Weights of a small audio captioner.
Model: encoder norm layernorm, encoder activation relu, encoder moe soft, encoder layers 12, decoder width 128, decoder norm layernorm.
Training: normuon at rate 0.0021, 2800 steps, batches of 64.
Rows from block 3 of the text decoder, named by matrix and row number. Rows with one number belong to one attention dimension. Each number is 128 + 24 x the weight over its row's rms, rounded and kept within 0 to 255. All counts start at 0. Numbers have three digits each. After the name is the row's rms in percent of the matrix's.
# q: attention query (decoder.blocks.3.attn.q.weight, 96x128), inputs 0-127
# k: attention key (decoder.blocks.3.attn.k.weight, 96x128), inputs 0-127
q.35 101:137132165142143093143127129104132160128088188132074123151095089073131135137138142120143099068128148095115152108135126110164157134124126102099128149099132150137108108156102120150111123153117133136163163175120134120126113127148099091130138104173096144116160121095123169094133116120110105127131130204143131142116171140113123104108136087120100179155144112126133140117159117106125130100126
k.35 097:153119118142050114106177130140144162140130118112125102138093118111105127086168125122119149169136147114137107129078161155106129131176108092129137121109125114090106103108143139112129087112108116104113170113127121058113145135101092165158152136115162137119124148117141114098146122119151111144140103168119166163159118120128174147155096131093146111098138139164149150137152145111143119158133
q.36 094:109102112107112145168140147133108086082125107078134110109151124088115124193145112142119102118114110094147141083122127126133122125127077133116121158131097166116137160089182130106123113121124108108093142145115132090106147107141156156142134133114165129143144178148097090146188111141176133108100136100125176142132142111145137125154121120148157155114126112104141145126096106126121141071144
k.36 088:085112127128123138136179122149114142139170141119131147090145135097113133150098146117107137146105118102096167114135139109105097112104155191097149145136140099113114149146155123124129139169125156128134135112121145117137108111122145115083159134131156120187107119106130108117143081139169153157108073136094152121143130094100114197182098117123101107118140113156168160095152108125127108131129
q.37 110:126129133117132117136107112133139138143145130115114114093116128172112143063128116109111119125147192128149126135095137168130171125130159147167128134108144155170153102134116145107110111119113131092168100106132118178156081129167120150149164118113139093102166130105107143123150171119126114111152087142114084130133112135067109132083145135082116125107136118092141110161125144149147071151110
k.37 103:125128136122133144128130145121114102093127158101097130136125115141110092094163182178141085097121134152148145123133093115156156144153158159142116122164153178150154096130135121142112122100174099119137126128149106103149129153150094134127108112172148116102147162150118145115076152148102107091122118087137109142105113118151128102042115151104135137164125132129113148175132097128109149125153
q.38 096:128127097129150099120138120129144121129103093125159108112110119093149082119082123120138141165106138120126172077151140100091138177142116115108128147123162109072095135137142118121139157152165093137162099103152132118086135128126138121129085097168112123106140102125145141133071170098170126107136189120141126127125134165125131124146157131086181123122103137132176130114117164116095120128135
k.38 089:152131173073111119136093153128127111121134120090131115111130159090140140088110126129149183133113157117096129123156144105103139158119130123104125106105124221130116153149132146119129156149115078128122102106137129137129108129149165126109109056121087153123145137121150157147123172155111127117147143121131152108122144146105126134142170148153100130092126146149166083151081130151128159105133
q.39 102:086155186153103103148127135067148089109140131143118117165128175144099150111149089091145128150136143100129107157138096120128117129156116113094072103134164084146150103161134111124177149105144130169147154099149113111125133137150155155110109111137118134126129076108140125098125078149111102110140173087151115092131140128127102129138129115114121125112107163117116151159140113127093125125166
k.39 109:130123133128142129149128137100122144111146093155093076129094133089129146087096107132128156081123159140145118134137118054122123156164101112117145135068126098138143166112114134153155153128151138169175093123181136139106136146129179095121139090174131133133153104145113124142135145125102116125156119141123105135156132131156085119150122104164084121094128113136140143125097152123155092116165
q.40 101:170132124118142142130121108138158121106172126175099123117168126139124116150104128125113131125106149137140138162171130075081142139118092158116116142157116150143128115114094142095150154148119123142108155145145115140162105135152176128166115096137122069110132065126135118147117121108172138155112076137098101134074116137158131081097164133087131155119116098139113124078121121129133146095130
k.40 095:103149096139112148134166132116159125170143140109156153142154099109138137079111092173110155196128134127129129136094130133108087151143144116135117108177158137130149139139153114118165112141118120096083139146110111126182103103122062111138134122084133081145100126127133152092161153137143130108075120125127139133157128150130154096152112161105109087095114131130155121123156120108102097139122
q.41 092:112148178122127142165151151108127122118156121140146147079145124107123105136128156097139117144132104083142124164107115130102151131124117142147134157110159118159150149122167113114140134105126165157189129095111130141192151130111146091126158116093160128126100150085121093118108162127107106121151132084116127117132124148114120108081166140115134145108114092139114110178105166111141141093199
k.41 095:085112137131161097119088128129158141132135140085125092124088118169135147139142088159148161133117130155136115113131120115146101111132110128115138100131173111162125115163142111155125161137158126188141121124126084104144144126123133101102062086134093147127151128109110126141095179137168113110134115136140103172134117155145133119110120101164150086163179117093147101140103088126108119116094
q.42 103:123125092087130130092150121150144160117118138089122167150127112097139143140163128123127137168109158130089163160131110121114150145098128107171122102171105108078114087117185121106108127107141124086115163127106123125113118141121101110123133175119093161122106157168107127143137101179117170203126111097124087151129132125144188135126130145111116137137119135152108112141134125135146166146126
k.42 100:112115109146166151133127110143117133121099135114162119126111091142126116163091146102136126142094162108115116096123126097124107149111169134193097141101085126091104141200152098144130121141088141156140098121097126160132117121134124161152137171131112144124114105103145117081101081119167150102157161094142129137162147109105138121097137135116176147154142145134092130104136114171140164123149
q.43 097:104148112153098146115155149176122107148097095112112121137128138131114097149103114090113177143101109116163125155144131172129123110111101165160090073137141123098136123144142094128120143070128136069138137119143099169130156165127101092106159158114153140145142145151126115157122084111082111144127157179157140112129117135142145131124103136162138097118145126115151101142112123100103079148117
k.43 112:124152131094130099123110183127123133148113144122109144116100076103164109148137156118136091107142155123156132130150132137161137096128195112125124100145112109125121098124088121156110142109101140147125150122121130125083164164153120110126106160139114099134133104131132066157132127129080071135119191111165131091119152148088105137109132155146156111115114166161114115148182111130113106119109
q.44 107:120112138083126161143176118107075102131162147140127077152120158126104135169063147177144130143122099112153138090161096153097165130148123117131123106136096118097111133124119134143105128124127100129145120135118140120141121102135109105157109097116162137170163080139116113110148087163166116122118194134125123108164108113161142142109123127099150138119150171136121132108135126146116144183105
k.44 097:113146137159094130111157117160136106087162103131158117131121133112124135085093160138123124111141128111120134142178127129121131086147138171157168110089095100140124126124111149140111151162101115140135125222155125152103121109128126103169127092110147123168114118143126145139163152125135103139161191111100097151086116120080103153123105142146128113116145100159106102122115139120163098143130
q.45 096:130168117221129158147096110154133149090084142107159152111076153139149126155128116124111099164150158169077091141101099160139157105142123107157105107138113112107159135113094114132111135111139107091110163122112133129095146113134125103124126143131139141145140185117120113124122146124126110117088113123154115152131143125130075155096136101130136150144142127135090130164134175126133091156126
k.45 089:127128118157131156164107097138149107122118111099132120096178131162133159141147101100122101106125102144124134113049096152154112114114158140115107127083109146141123127110115140131146122111094165120162116105152144098114110129172129133139166154112152129126132089169114099141110139100095151128148141136179105102143118116170105110148125114083132119176114169091106142121159149177141101167126